config.yaml
arch: "vit"
model: "masked image model"
dataset: "pixel-art sprites of 400 made-up characters on tiled backdrops"
train_examples: 395000
image_size: 32
crop_scale_min: 1
horizontal_flip: false
translate: 0.06
method: "simmim"
mask_ratio: 0.6
loss: "l1"
norm: "rmsnorm"
norm_position: "pre"
hidden_act: "gelu"
mlp_ratio: 3
head_dim: 48
fused_qkv: false
bias: "all"
qk_norm: false
parallel_block: false
inner_norm: false
drop_path: 0.1
patch_size: [8, 8]
conv_stem: true
layers: 10
width: 128
positions: "conv"
init: "torch_default"
residual_init: "none"
optimizer: "muon"
muon_scale: "original"
learning_rate: 0.015
momentum: 0.95
nesterov: true
orthogonalizer: "polar_express"
adamw_lr_other_params: 0.0012
max_grad_norm: 3.0
ema_decay: 0.99
max_steps: 36400
batch_size: 256
epochs: 23.6
lr_schedule: "cosine"
final_lr_fraction: 0.01
warmup_steps: 1820
weight_decay: 0.008
adamw_weight_decay_other_params: 0.05
Rows from block 2, named by matrix and row number. Rows with one number belong to one neuron. Each number is 128 + 24 x the weight over its row's rms, rounded and kept within 0 to 255. All counts start at 0. After the name is the row's rms in percent of the matrix's.
# fc1: MLP up (model.blocks.2.mlp.fc1.weight, 384x128), inputs 0-127
# fc2: MLP down (model.blocks.2.mlp.fc2.weight, 128x384, transposed), outputs 0-127
fc1.312 071 [136  89  87 107  92 141 119 164 165 139 140 135 125  82 163 105 121  96 124 112 149  96 115 130 123 105 130 116  93  92 145 105 113  84  95 133 113 168  82 105 103 113 173 128 158 140 123 140 114 121  80 119 116 120 138 167 131 117 123 134 102  86 155 172 156 123 152 108 120 101 150 159 146 127 120 143 142 135 150 149 131 136 149 144 111 147 105 102 135 102 138  69 171  63  94 149 104 116 119 150 124 130 149 121 159 122 145 131 105 163 125 108 108  85 159 155 133 132 160 129 135 140  90 145 147 134 128 132]
fc2.312 073 [129 163 131  92 153 143 161  55 117 157 119  69  95 145 128 143 120 138 165 116 109 108 130 138 150 130 144 118 139 149 137 152 133 122 142 121  96 149 190 152 146 134 142 134 131 104 117 164 137 135 173 140 177 126 110 106 157  97 134 149 135 117  89 112 156  90 128 131 135 136 173 131 127 129 142 102 154 125  90 139 117 145 112  83 126 141 121 124 114 153 158 140 129 108 108 133 110 114  90 120 117 127 105 160 125 121 120 177 134 165 145 122  92 193 112  89 145 128 130  81  95  84 118 133 117 140 114 120]
fc1.313 095 [144 203 174 103 126 137 101  77  96 144 113 107 134 104 158 141 179 116 100 154 117 107 125 129 100 151 145 126 163 113 124 117  94 121 132 149 140 133 154 136 167 156 147 129 152 106 127 137 128 142 159 129 174 141  94 138 139 135 106 161 182 106 171 128 148 153 142 116 157 158 152 123 157 176 126 137 141 137 130  82 136 119 116 153 128 122 130 103  97 141 151 145 109 153 120 106 146 106 140 143 152 124 129 146 165 123 133 100 122 128 109 133 133 178  76 184 128 134 113 124 154 139 148 103 114  90 122 100]
fc2.313 099 [128  87  81 112 126 143 123 123 140 157 132 159 152 137  99 116 104 108 103 115 125 111 122 142  96 141 114 151 116 151 198 163 114 125 160 166 149 114  99 113 128  98  96 107 111 142 145 102 109 127 113 132 101 120 135 137  91 125 124 105  89 167 115 138 133  83 142 122 113 123 141 119  82 118 128 111 142 149 150 124 161 150 162  96 135 141 174  72 165 120 131 114 140 124 121 132 117 159 121 123 121 126 105  67 105 125 117 162 185 144 132 101 139  93 140  86 121 121 131  90  73 128 106 132 144 131 172 121]
fc1.314 107 [138 164 157 140 141 104 130 156 136 142 150 130 119 130 139 145 109 125 137 128 129 118 156 104 150 146  97  81 150 128  86  98 159 121 108  84  79 151 133 117 104 123 196 111 154 111 151 170 112 129  92 100 162 158 104 117 126 120 141 137 114  97 147 152 129 127  91 109 121 176 168 130 179 177  94 120 145 130 131 144  91 126 103 175  83 104 100 115  95 127 123 116 154 159 123 149 118 132 126 140 165  88 120 118 153 137 142 112 114 100 123 124 114 102 109 165 123 130 130 119 119 120 104 116  88 120 177 116]
fc2.314 109 [136 137 107 140 140 131 157  91 152 134 126 109 132 169 108 141 117 101 100 110 146 135  86 108  99 139 125 136 106 136 188 137 144 132 117 155 161  59 110 144 133 105  92 114 112 135 112 129 134 122 167 108 168 111 125 162 113 116 105 162 119 120 121  98 104  98 122 159 100 125 110 122  56  74 165 140 108 125 124 125 163 123 125 100 131 147 161 123 126 127 136 134 128 103 110  97 123 133 141  96 151 152 102 114  69 137 123 122 136 152 121 118 121 175 162  67 119 127 120 104  77 143 125 166 119 147 130 111]
fc1.316 101 [136 143 129 130 167  97 139 129 142 177  77 139 107 164 132 132  98 117 144 134 131 130 120 111 113 128 120 143 166 107 150 135 109 149 143 140 126 120 109 173  93 150 122 133 149  90 137 126 109 138 139 134 113 131 142 153 162 100 121 133 112 132 148 133 160 136 118 158 143 159 150  95 184 107 126 116 155 124 116 142 125 108 155 120 163  93 113 137 146 124 159 120 127 102  92 109 140 108 164 116 115 138 118 128 136 164 149 110 168 214 175 157 128  87 167  74 144 183 113 115 140 118  76 121 141 124 148 144]
fc2.316 085 [116 104 121 106  79 122  93 125 112 126 144 131 118 118 141 122 160 174 149 144 108 106 164 123 158 101 131 119 135 135 120 143 134 112 113  98 141 147 137 101 164 116 192 133 135 117 123  88 134 113 107 147 115 131  88  91 111 145 114 126 127  98 172 131 104 107 154 152 195 132 102 109 198 158 149 155 105 146 161 102 148  95 150 127 140 120 121 142 112 155 139 158 104 151 118 119 144 104 115  95 108 155 134 134 143 129  99 106 154 110 145 181 116 184 131 122 133 145 131 136 155  81 124 127  99 170 136 144]
fc1.317 075 [135 149 154 158 106  93  95 155 102 123 158 126 168  72 110 146 109 128 143 157 148 126 161 130 174 135 151 154 124 143 129 168 186 116 126 153 119 104 170 128 134 147 136 148 130 156 117 113 121 158 183 138 130 143  80 131  84 118 150 119  78 123 148 147 116 118 144 139 146 107 121 174 125 101 123  84  70 146 126 128 164 135 131 107 114 127 136 121 130 164 162 134 135 132 136 108 163 141 140 170 125 158 105 120 156 122 110 139  89 123 139 144 103 130  92 132 152 128 125 143 112 117 149 133 129  98  66 148]
fc2.317 062 [150  97 106 161 134  79 117 120 117  85 144 150  88 138 108 125 133 151 136 137 120 157 184 130 122 107  81 109 140 142 146 125 149 108 142 134 173 154 157 100 111 166 137 144 148 125 124 131 137 166 138 129 170 118  77  89 137  88 136 113 152  99 108 134 116 195 116 126 106 117 124 159 128 104 149 150 128 115 134 100 133  83 111 121 125 119 142 139 111 155 135 101 155 110 118 125 113 148 158 135 102 157 116 128 103 149 171 117 108 143 125 124 112 151 110 129 107 120 163 119 147 179  78  70 132  95 106 151]
fc1.318 093 [111 141 163 117 117 144 130 142 154 105 157 106 134 133 145 125 163 137 138 142 137 113 138 155 170 140 133 137  87 143 148 125 159 137 149 104 127 151 157 138 106 148 128 138 127 155 146  93  75 144 154 123 112 131 112 155 113 149  99 122 126 106 159 122  92  79  77 119 136 132 115 108 108  79 124  61 110 155 107 135 162 106 126  92 177 151  89 140 158 171 172 140 117 117 105 100  92 156 105 165 130 163 123 128 136 126 154  96 133 115 128  91 103 125 109 154 177  97 155 120 115 150 118 110  97 131 110 142]
fc2.318 081 [139 108  96 137 142 114 132 139 127 159  98 149 133 147 143  79 121 138 114 149 141 129 171 145 111  89 102 117 117 119 154  92 155 109 141 151 121 129  95 107 142 131 136 147 126 114 129 154 127 139 163 113 114 107 117 101 132 126 145 111 144 151  91 157 125 137 189 168 152 105 146 114 135 135 159 176 197 131 134 144 165 145 151 150  93  74 145 141 110 138  80 102 169 149 137 160 103 156 104 118  85  97  95 120 133 110 113 123 105 103  97 170 122 133 148 104 153 176 122 130 143 124 102 137 163 113 151 124]
fc1.319 125 [104 165 149 131 155 125 139 160 188 186 146 103 122 142 132 111 165 100 108 118 116 118 106 115  97 129 119 131 158 113 122 122 115 154 106 118 130 109 151 121 137 131 124 148  97 116 122 147 154 118 151 144  83 146 135 138 125 152 140 169 135 142 121 112 143  69 146 117 156 156 131 161 162 124 155 149 111 155 127  80 134 138  97 128 135 129  91  89 108 102  71 130 139 136 181  91 110 142  97 124 137 130 116 137 136 157 173 139 120 132 131 168 120  89 150 151  76 134 148 112 155 141 132 132 144 134 159  67]
fc2.319 119 [116 110 133 131 102 112 113 136  75 130 111 185 119  93 141 121 143 150 144 120  93 117 129 170 136 129 118 139 114 119 154 130 196 124 139 184 140 136 113 132 169 117 128 147 144 109 137 135  99 109 131 124 164 122 120 120 142 132  90  59 142 122  69 197  96 191 129 145 151  87 167 114 144 140 124 149 146 126 100 130 138  94 131 127  90 108 170 130 122 129 135 118 128  89 150 147 145 104 117  93 106  94 133 138 134 111 140 120 162 122 117 138 104 146 123 102 128 108  95 148 133 126  87 136 122 131 144 127]
fc1.320 076 [106 149 116 127  99 138 125  99 114 140 126 106  89  92 152 146 131 147 167 103 149 116 131 106 139 138 140 131 105 174 118 168 123  97 128 165 165 160 145 115 102 139 101 101 131 113 160 120 104 133 149 108 146 132 118  81 150 144 111 148 126 110 128 166 145 117  51 168 139  85 118 120 115 179  98 127 104 141 140 136 133 150  98 141 128 128 112 102 113 177 107 136 161 130 123 125 134 126 167  99 155 125 101 145  92 122 119 118 126 102 121 167 102 158 108 107  98 137 118  80 123 162  68  92 132 106 140 120]
fc2.320 086 [129 132 161 143 143 132 104 134 146 136 144 142 164 183 116 104 163 147 110 144  92 149 119 160  98 116  67 119 146  77 141 130 127 140 165 129 102 159 115 139  88  90 113 187  99 117 113 124 163 121 158 146  63 105 119 118  90 137 158 107 142 121 140 117 104 147 137  99 118 108 101 120  86  65 131 119 116 132 131 120 122 134 155 161 131 147 128 152  83 117 129 106 115 115 122 124  92 130 102 168 126 139 125  96 158 119 127 139 149 152 135 147 143 133 140 125 162 133 148  92 125  86 128 148 157 148 116  94]
fc1.322 105 [143 164 101  99 118 118 155  98 182 159 113 143  70 111 133 121 158 171 154 154 121 129 130 151 107 127 119 121 138 116 112 162 131 177 129 119 112 136 110 121 130 201 149  99 120 149 174  95 149  76 186 107  89 125 157 198 135 153 125 156 120 135 149 124  93 130 142 112 121 135 143 125 114 109 128 108 138 138  93 129 174 109 160 107 125 126 153 110 117 114 156 119 120 141  88 117 152  99 159 141 125 138 108 126 126 113 131 145 138 139 118 156 103 114 149 138 124 157  83 140 161 123 111 127 149 106 144 141]
fc2.322 094 [108  94 126 152 152 139 120 115 107 104 179 126 177 104 129 113 135 124 154 132 120 174 149 111 125 141 122 123 122 155  94 142 122 114 122 131 113 167 132 145 106  79 135 171 120 138  73 163  90 128 107 124 122 140  81 122 157 100 141 119 150 112 122 159  95 130  94 150 147 128 151 133  89 171 140 149 139 145 138 138 165 126 149 168 150 113 132 144 120 117  95 113 123 114 175 146  77 129 105 127 109  92 172 142 163 118 165 157 132 101  98 101 147 123  98 184 133 105 146 114 158 148 126 132 106 153 141 101]
fc1.324 086 [ 92 144  94 155 129 176 109 148 139 114 146 107 161 147 134 151 162 133 110 114 109 101 157 151 110 110  79 120 161 157 119  82 146 140  95 106 128 136 144  88 125 137  85 126 135 114  84 129 131 137 172 130 131 118 172 111 136  99 108 163 134 148 128 152 130 107 116 165 137  98 112 129 132  89 113 160 144 119 104 103  90 122 105 138 163 119 101 125 148 134 127 102 146 155 148 138  99 172 145 108 125  81 115 115 123 164 119 159 141 157 145  93  74 110 137 131  95 111 110 120 152 146 139  84 138 150 148  82]
fc2.324 080 [107 153 150 157 136 118 171 131 123 139 109 131 138  82 107 165 118 171 102 150 109 121 113 130 137 117 158 124 171 143 124 112 121 133 127 135 198 107  80 100 116 112 106 111 168 132 127  97 100 118 118 112 123 125  73 162 111 135 102 142 122 136 150 131 110 146 123 126 148 112 123 119 103 131  93 138 117 126 123 101 136 155 137 143 159 108 149 134 112 161 103 115  86 154 146 111 143 114  93 121  87 118 152 147  85 144 160 159 148  95 129 141 117 130 191 112 168 119 126 138 191 101 155 142  78 130 162 135]
fc1.325 080 [139 103 137 169 143 117 100 129 117 117 131 111 162 143 156 162 114  95 150  96 109  99 109 141  92 184 137 110  97 125 113 158 116 128 142 151 106 131 171 150 115 131 149 103 124 144 109  70 111 166  97 116  99 159  85 126 148 142 106  96 118 146 163 144  78  95 107 118 125 134 149 144 124 110 147 129 116 118 135 103 107 168 102 118 101 116 104 148 170 140 140 145 108 146 173 160 125 124 118 137 122 148 118 142 133 100 191 116 119 171 163  81 116 108  98 107 107 134 151 109 126 114  88 107 157 117 133 139]
fc2.325 077 [ 90 126 126 140 107 135 157 145 160 156 110 102 131  93 121 108 115  98 141  87 152 145 118 126 206 124 121 117 121 136 124 136 124 130 123 121 127  93 108  83 155 136 125 111 101 124 161 167 114 103 172 156 179  50 177 120  93 105 113 150 111 129 109 149 193 118  95 139 139 144 114 161 155 117 121 139 148 124 122 110  83 128 158 111 112 137 139  89  92 136 132  97 136 131  93 132 136 129 119 100 108 125 151 122 106 135 115 116 149 139 111 159 128 158 110 142 122 137 109 134 129 119 154  94 151 149  91 104]
fc1.328 074 [104 152 169 192  90  93 113 153 111 139 124 140 122 143 139 134 105 122 150 145 122 130  97 134 120 118 166 115 139 141  77 153 155 124  95 127 125  99 177 134 134 125 133  93 129 138 122  97 137 151 152 127 124  72 101 160 112 126 139 124 110 125 122 181 130 128 103 116 161 149 114 111 132 135 166 117 134 141  92 193  71 146 120  93 143 111 141 125  86 119 132 103  95  93 112 138 130 151 148 128 109 155 129 151 160  85 133 118 143 149 136  89  92 104 132 124 106 117 145 112 109 136  98  89  75 122 127 124]
fc2.328 075 [ 99 168 157 143 120 131 153 124 122 108  98 130 109 151 143 112 130 139 127 129 117 125 145 133 118 139 110 124  91 112 138 126  78 108 137 125  96 114 102 119 128 126 152 137  88  79 152 142 119  88 112 105 104 108 129 125  96 112 209 138 130 119 185 107 132 118 139 107 102 149 146 124 133 192  88 172 126 115 139  82 173 135 113 120 117 114 118 158 125 140  94 108 130 166 162 135 108 119 108 138 143  99 131 145 106 155  95 139 119 147 122 121 153 128  84 127 106 122 130 145 146 101 163  97 105 154  68 168]
fc1.329 087 [ 83  77  85 158 111  99  82 118  86 120 129 123 126 122 106  68 141 152 171 104 138  91 162 151 143 127 141 163 142 125 129  89 126 104 146 139 134 131 109 148 152 168 161 132 125 134 168 144 126  85 158 144 136 137 160  88 142 119 136  81 155 118 127 108 176 112 123 124 136  92 141 115 133 108 118 120 146 108  79  98  98 154 112 131 151 114 123 130 103 118 108 119 144 129 132 122 146  82  94 119 135 124 165  92 120 142 121 141 147 132 140 141 163 112 107 148 120 142 131 157 115 101 113  71 165 123 145 104]
fc2.329 093 [159 156 149 129 125 157 190 134 125  92 119 115 114 154 126 193 115 122 112 144  96 171 128 135 103 156 109 137 120 141 111 153 141 134 127  87 136 131 127 127 125  94 105 127 159 130  82 159 143 161 114 123 130 134 100 183 144 129 124 153  99 106 180 150  93 107 160 109 167 147 106 139  81 132 154 123 118 155 188 147 159 104  97 131 120 104 129 106 123 151 147 177 128 120 136 116  85 154 169 141 162 119 133 134 169 122 155 165 113 151 152 122 115 103 135 132 125 106 132 143 132 142 114 129 100 113 130 104]
fc1.333 137 [152 139  95 138 134 126 140 127 112  98  91 120 127 123  99 164 119  90 121 112  62 124 155  99  92 154 111 144 109  87 160 138 178 152 174 153 120 133 132 140 125 141 134 122 124 143 121 113  67 155 155 111  85 142 121 128 125 107 130 162 104 154 102 141 149 119 156 100 124 144 119 123  99 147 122 133 112 124  86 134  74 160 126 133 125 136  99 128 157  80 150 112 145 147 112  90 166 127 112 108 148 103  94 126 181  85 116 108 126 158 120  96 137 116 150 110 155 150 160 124 108 150 135 166 142 151 127 107]
fc2.333 111 [157 139 143 120 141 101 157 143 105 135 137  77 114 128 124 152 113 156 133 126 164 127 106  84 108 149 116 156 138 131 102  98 111 110 126 143  81 116 156 127 133 120 103 137 112 156 102 146 128 147 148 137 168 121  75 134 158 128  80 133 135 167 128 124 146 141 178 170 147 115 119  87 105 161 102 138 123 133 101 140 102  86 139 130 189 130 117  82 122 166 162 137 137  68 128 127 140 173 109 112 141 126 116 129 151 123 163 125 108 144 123 142 135  78 130 130 106 107 117 135 122 123  67 128 143 128 127 174]
fc1.334 104 [ 82 130 143 118  47 131 147 139 134 139 129  83 148 107 148 137 101 123 185  80 144 106 103 129  93 151 130 118 157 158 113 190 149 113 120 120 120  98 159 138 137 141  96 109 102 110 167 134 119 108 134 134 111 135  94 112 123 143 146 133 116 127 168 141 109 130 112 150 117 124 115 122 152 143 116 140 115 154  81 125  60 128 130 106  96 140 152 131 109 144 119 114 119 152 154 139 122  85 178  86 142 158 143 140 136 112 118 110 130 161 154 110  97 135 127 173 124 110 125  80 112 148 113 133 103  96 128 108]
fc2.334 097 [ 72  84 114 155 141 117 140 117 132 154 139 129 100 103 149 159 165 161 118  97 150 124  46 166 144 114  99 119 132 102  96 103 101 115 143 160 131 123 109 114 101 169 129 113 114 122 189 116  85 131 127 123 143 119 153 122 129 130 132 144 100  96 154 141 147 118 121 148 133 168 159 128 151 162 134 128 157 150 125 106 143 154 139  55 114 159 143 111 143 118 118 132 145 134 130  93 113 147 126 122 127  82 137 149 103  96 119 108 141 151 145 142 159 130  82 117 141 109 113 156 107 115 175 155 133 146 126 135]
fc1.335 095 [154 140 111 145 134 135 112 121 148 146 108 137 125 145 123 109 111 137 122 134 154 145 140 160 125 166 143  97 125 121 102 131 121 141 138 157 136 102 115  90 127 147 127 120 116 143  99 149 117 135 168 125  96 144 136 120 126 190 146 120 157  83 144  94 170 107 138 124 143 107 147 165 154 150  82 161 153  82 139 155 138 184 130 123 156 127 125  56  98 191  80 133 120 108 154  97 112 144 172 144 170 118 136 138 100 118 109 120 144 128 108 137 122 127 182 113 118 151 152 138 152 168 160 118 154 112 121 120]
fc2.335 094 [163 152 136  93 149 125 138  85 142  61 166 197 126 136 121 111 121 115 124 126 133 141 120 117 103 165 119 119 119 145 128 142 134 126 136 119 129  71 110 137 151 128 153 136 206 113 123 115  98  88  75 161 151  92  86 118  98 138 127 143 110 141 143 133 114 146 117 127 123 137 128 109 127  80 166 130 130 142 106 143  84  95 152 147 144 113 134 168 175 136  98 125 110 160 172 152 118 134  67 119 125 148 136  95 138 144 148 133 138 121 120 133 124 116 117 131 122 115 154 110 119 109  90 130 125 139 126 164]
fc1.336 097 [122 140 127 155 128 132 124 127 178 159 112 129  74 120  70 145 170 108 134 118 164  96 141 112  88 154 129 176 126 144 141 153 142 141 123 140 140 124 128 144 144 121 150 134 133 153 128 129 109 131 100 143 132 150 131 150 140 102 130  99 128  97 155 125 130 119 124 133 114 148  98 116 134 167 140 141  92 159 142 118 124 125 144 114 103 161 179 124 151 141 131  85 122 124  73 198 141 166 158 167 125 111 149 164 149 150 133  81  78 159 120 114 145 175 142 161  99 167 129 113 124 142 163 150 152 124 121 137]
fc2.336 106 [160 134 162 138 126 113 178 123 109  94 171 149 116  96 151 140 112 101 116  90 129 101 118  99 166 165 154 137 143 127 106 106 122 166 117 142  96 142  98 120 145 113 154 142 139 116 153 103 143 128 119 107 155 112 146 126 104 144 148 121  99  63 101 148 135 172 128 118  98 127 125 158 134 129 122 138 127 167 152 115 112 118 141 112 166 171 120 133 134  94 128  88 142  97  92 122 127 150 165 153 109 151 203 127 146 134 143 144 124 151 115 167 136 137 156 104 144 148 150 122  68 155 120 122 141  79 117 121]
fc1.338 080 [156 140 134 154 106 134 127 149 139 112 165 115 178 157 144 103  86 128 143 191 131 137  92  94  97 152 116 120 102 159 103 113 126 131 140 138 145 123 104 143 106 135 104  87 122 111 117 167 136 140 114 127 115 140 143 171 119 131 116 158 123  92 121 115 135  94 130 160 175  92  95 105 127 119 150 153 135 159 154  81 147 129 123 114  96 170 120 124 119 165 166 138 107 133 125 134 132 146 133 144 130 137 134  80 138 108 116 106 110 132 157 124  94 141 104 143 181 149 106 148 134 180 101 147 175 165 159  94]
fc2.338 072 [147  87 115 115  74 130 108 149 127 120 147 115 117  97  97  92 106 171 142 153 129 141 112 148 127 101 154 169 177 139 112 104 147 106 186 131 147 181 143 128 141 132 128  97 154 149 168 161 102 139 126  75 146 128 164 105  88 155 151 148 142 105 127 131 116 133 133  96 129 118 150 141 165 103 148 136 137 123 136 151 132 116 177 164 111 147 146 123 106 152  65 100 125 135 123 116  98 113 126  97  85 141 112 125  96 115 103 107 134 104 146 134 142 146 150 146 121 125 121 125 154 141 133 173 113 161 164 121]
fc1.339 122 [141 128  98 130  89 151 162 146 123  93 150 123 121 116 115  80  78 139 135 141 119 189 113 147 120 145 180 113 123 132 129 107 159 124  97 123 123  91 152 128 110 101 129 120 134 158 123 183 152 120 149 124  92  78 148 132 122 133 123 136 108 133 122 133 137 130 167 138 179 150 148 143 148 125 122 127 133 160 153 135 149 120 122 167  95 110 123 156 166 161 157  90 151 105 106 112 160  90 124 144 144 133 129 113 106 159 108  82  88 165 154 113 136 108 117 136 144 147  66 109 140 139 122 130 134 149  82 101]
fc2.339 120 [ 86  94  64 128 130 114 136 120 120 118 135 148 122 107 139 111 141 153 169 158 115 142 143 156 108 153 146 143 120 131 137 117 162 124 129 123 131 140 148 160  95 150 179 167 109 142 116 160 138 140  85 114  95  99 114 141 127 177  91 143 158 108 112 160 111 166 167  78 155 133 103 107 133 122 118 127 137 177 147 145 127 135 135 124 117  89 115 122 163 126 157 125 148 148 179 111 134 104 149  92 112  97 126 131 154 172 145 106 148 153 121 111 150 102 134 115 168 112 119 104 164 137 123  90 123  81 123  92]
fc1.340 109 [135 150 109  96 135  89 121 127 142 109  89 100 138 152 100 101 140 143 141 101 164 162 124  98 137 160 117 154 120 101 140 119  99 133 128 101  76 150 119 143 109 101 120 131 144  64 126 131 146  94 137 124  72 124  96 168 105 126 113 182  63 184 131 104  96 113 146 100 130 153 129 145 141 157 134  97 150 151 105 102 143 109 124 132 112 134 107 161 123 101 112 137 102 121 152 144 109 154 115 139 162 141 135 141 143 133  92 113 141 126 172 131 132 141 120 148 125 157 131  78 109 146 114  98 107 143  83 120]
fc2.340 094 [112  88 135 148 131 116 127 123  82 109 144 117 132 117 112 119 102 118 184 108 116 139 110 165 130 131 122 162 114 163 112 149 116 138 128 120 179 167 169  99 140 115 169 130 129 174 131 122 115 140 120 110 122 131 119 104 144 152 126 107 196 115 125 171 117 167 108 131 111 141 127  67 132  74 142 102 133 129 134 112 117 147 142 132 143 113 123 121 101 112 215 131 146 157 132  83 166 115 149 134  92 139 112  89 119 136 127 141 164 107  98  95 145 117 115 108 139  97 130 153 138 122 142 162 146 123 125 156]
fc1.341 107 [110 133 146 137 133 185 133 124 133 152 132 118 121 149 151 129 165 137 150 144  95 152 167 127 133 132 108 121 146 130  74  94 134 143 105 120 116 135 166 100 114 103 162 141 141 118 135 142  91  96  91 146 122 139 126 115 108 148 106 146 145 116 126 131 156 114 129 122 122 148 120 131 144 146 116 108  95 149 141 146  88 126  84 157 164 126  58 146 112 114  97 172 146 115 108 127  82 159 102 168  99 139 129  94 166 118 174 136 151 119 116 135  71  97 105 139 137 164 126 124 134 170  94  90  81 132 148 122]
fc2.341 103 [165 156 121 118  92 134 122 129 169 123 111 119  88 158 137 116 146 164 108 107  72 113 134 142  96 139 125  98 139 172 145 123 120  92 135 151 165 146 135 115  95 127 120 182 136 144 111 156  92 104 127 169 146 121  88 117 182 118 145 134 136  74  80 112  95 152 121 110 113 135 120 112 164 123 129 155 150 137 153 101 141 120 129 150 139 129 131 134  75 114 105  88 143 118 138 137 113 119 109 136 131 132  70 124 137 152 173 117 113 112 108 131 132 126 114 180 144 122 153 115 138 126  93 137 159 169 119 169]
fc1.343 100 [161 162 140 100  96 139 123  92  90 108 137 145 157 155 137  94 146  92 136 135 145 106 139 118 150 118 152 148 124  96  95 131 174 129 105 108 121 144 165 130 122 123 148 139  83 166  71 156 136 109 138 111 127 138 100 112 156 116 147 114 138 133 125 131 184 117 116 141  83 109 113 130 113 134  87 108  82 162 119 128 137 120  66 136 104  87 145 138 112  93 116 136 117 160 137 100 158  95 137  90 139 132 116 161 152 165 104 105 103 127 117 142 125 128 157 139 154 123 107  79 150 129 101 135  86 146 110  94]
fc2.343 085 [ 99  78  89 128 155 138 156 183 151 143 123 129 113 102 125 110 106 136  96 128 116 127 126 113 128 123 116  87 121 127  92 145 109 137 164 142 115  96 109  98 148 168 138 128 165 120 132 121 112 113 114  87 142 139 103 119 149 139 143  98 120 148 120 171  82 132 109  87 126 177 112 153 152 110 134 144 168 135 103 127 180 141 137  98 110 140  87 133 158 166 107  97 146 129 146 114 108 108 129 136 101 149 156 170 101  82 138 110 161 135 171 122 161 132 118 159 131 125 132 104 126 118 165 109 115 138 176 172]
fc1.344 104 [156 155 127 124 120 106 115 118 111  97 118 150 132 118 127  87 140 121 152 142 137 151 181 122  98 161 126 156 160 104 115 145 137  78 126 118 107 123 142 106 132 137 133 132 111 189 114 130 127 151 189 126 128 131  88  95  90 113 128 121  90 130 155 107  99  94 115 104 131 119  94 169 127  97 115 112 133 126 124 123 128 176 146 106 141 140 147 165  85 186 119 113 142 155 131 133 108 123 117 145  96 123  71  97 144 124 115 115  88 162 164 180 146 109  99 144 129 142 161 117 117 139 100 117 157 112 136 164]
fc2.344 096 [148 125 149 150 103 113 124 124 128  97 116 166 141 153 121 134 124 162 153 143 141 115 157 151  64 123 138 111 135 135 142 141 163 145 115 153  95 142 105 136 148 155 105 158 180  90 108 145 104 100 129 183 168 124 129  98 154  99 147  83 167 125 136 150 128 153 127 142 138 103 156 144 125 144 137 160 151 104 110 140  98  70 140 149 142 111 163 141 117 159 116  93 130 123 160 107 143 124  95 146 108 104 145 105  96 163 105 118 127 115 113 100  90 100 121 121  95 133 125 145 152 112  86 106 101 103 102 177]
fc1.345 095 [140 151 119 203 108 102 158  96 138 162 136 142 142 106 131 183 162  84 112 166 191 109 150 105  94 100 136 120 114 130 150 128  75 143 146 138 137 108 106  85 136 108 151 152  76 120 114 132 111  96 119 143  81 104 147 127 132 136  95  95 130 132 114 139 115 106 142 125 142 113  96 133 111 133 143  95  96 108 112  95 120 112 115 137 124 146  84 149 136 159 125 128 145 153 122  99 130 101 118  94 137  83 113  97 109 112 102 107 124 124 134 109 134 135  86  80 149 132 127 130 104 134 125 108 147 146 125 168]
fc2.345 123 [ 90  88 119  50 155 151  80 147 106 110 118  97 107 157 127  88 102 208 148  87  85 135 112 138 156 155 114 153 134 104 116 140 179 103 116 122 135 141 146 170 128 150 113 130 172 140 132 139 136 169 131  89 169 143 109 135 125 137 155 168 140 132 134 137 123 133 115 101 120 137 144 133 138 108 139 158 147 151 146 169 135 171 131 145 127  98 153 124 154 108 139 121 116 126 150 152 122 142 126 140 134 160 137 156 149 136 138 123 152 112 119 146 138 128 161 161 128 125 114 153 178 131 156 139  99 117 134 103]
fc1.346 099 [160 105 124  86 179 142 126  71 105 107 104 141 156 117 124 133 102 168 152 112 112 170  88 135  88 142 121 131 136 150  92 117  94 106  81 112 140  86 149 140 118  99 127 113 157 169 117 143  83  69 120 155 161 114 135 144 116 124 111 102 103 158 147 100 145 105 120 153 104 117 109 127 131 122 112 187 129 129 123 131 157 115  99 105 106 115 133 112 114 126 130  95 133 166 129 141 127  92 150 116 128 132 131 114 125  69  92 144 134  99 137 141 105 142  92  94 145 133 125 113 108 143  93 109 112 163 123 137]
fc2.346 108 [ 92  98 122 135 161  94 106 102  93 153 115  76 145 128 120 155 144 150 128 130  72 130 138 139 109 129 115 146 159 145 179 117 116 106 145  83 164 118 103  72 135 173 118 139 125 135 126 149 158  89 142 152 186 139 147 141 140  90 129 119 141 137 116 107 104 129 145 125 145 147 156 148 106 109 126 123 156 121 136 119 117 131 121 185 108  87 167 136  97  95 148  89 112 108 140 130 123 104 134 149 101  67 160 129 136 142 122 128 188 125 100 129 155 129 136  93 137 118 120 152 110 121 125 111 128 132  94 109]
fc1.347 089 [144 115  91 113  92 146 149 141 128 171 120  92 159  99 116 170 153 149 125 126 151 120 107 125 160 172 159  76 174 135 150 114 172 112 123 148 140 134 134  92 126 133 133 162 133 158 118 161 142 141 130 156 127 115 121 123 122 143 137 109 151 133 115 143 128 120 118 165 114 152 162 140 158 114 157 149 119  98 157 147 106  97 126 108 106 130 102 149 153 134 201  76 139 109 134 138 104 117 153 142 125 129 111 139 113 168 125 154 126 170  68 131 130 115 105 141 117 138 163 147 167 160 127 100 182 143 151 135]
fc2.347 097 [ 59 128 128 137 109 145 110 121 114 144  89 127 161 133 129 152 142 115 103 166 175 121 120 135 116 129 136 115 163 121 145 119 158 145 146 129 115 143 155 137 118 102 124  86 112  97 175  87 131 110 132 139 182 123 111 169 129 155 139 124 117 166 147  98 152 167  78 158 109 119 124 124  97 133 154 159 138 131 140 120 142 137  85  80 122 115 107 156 134 137 142  82 132 113 126 144  99 128 122 104 112 136 101 130 129 127 102 155  85 148 148  96 129 115 187 154  71 134 110 120 124 174 101 145 152 136 144 146]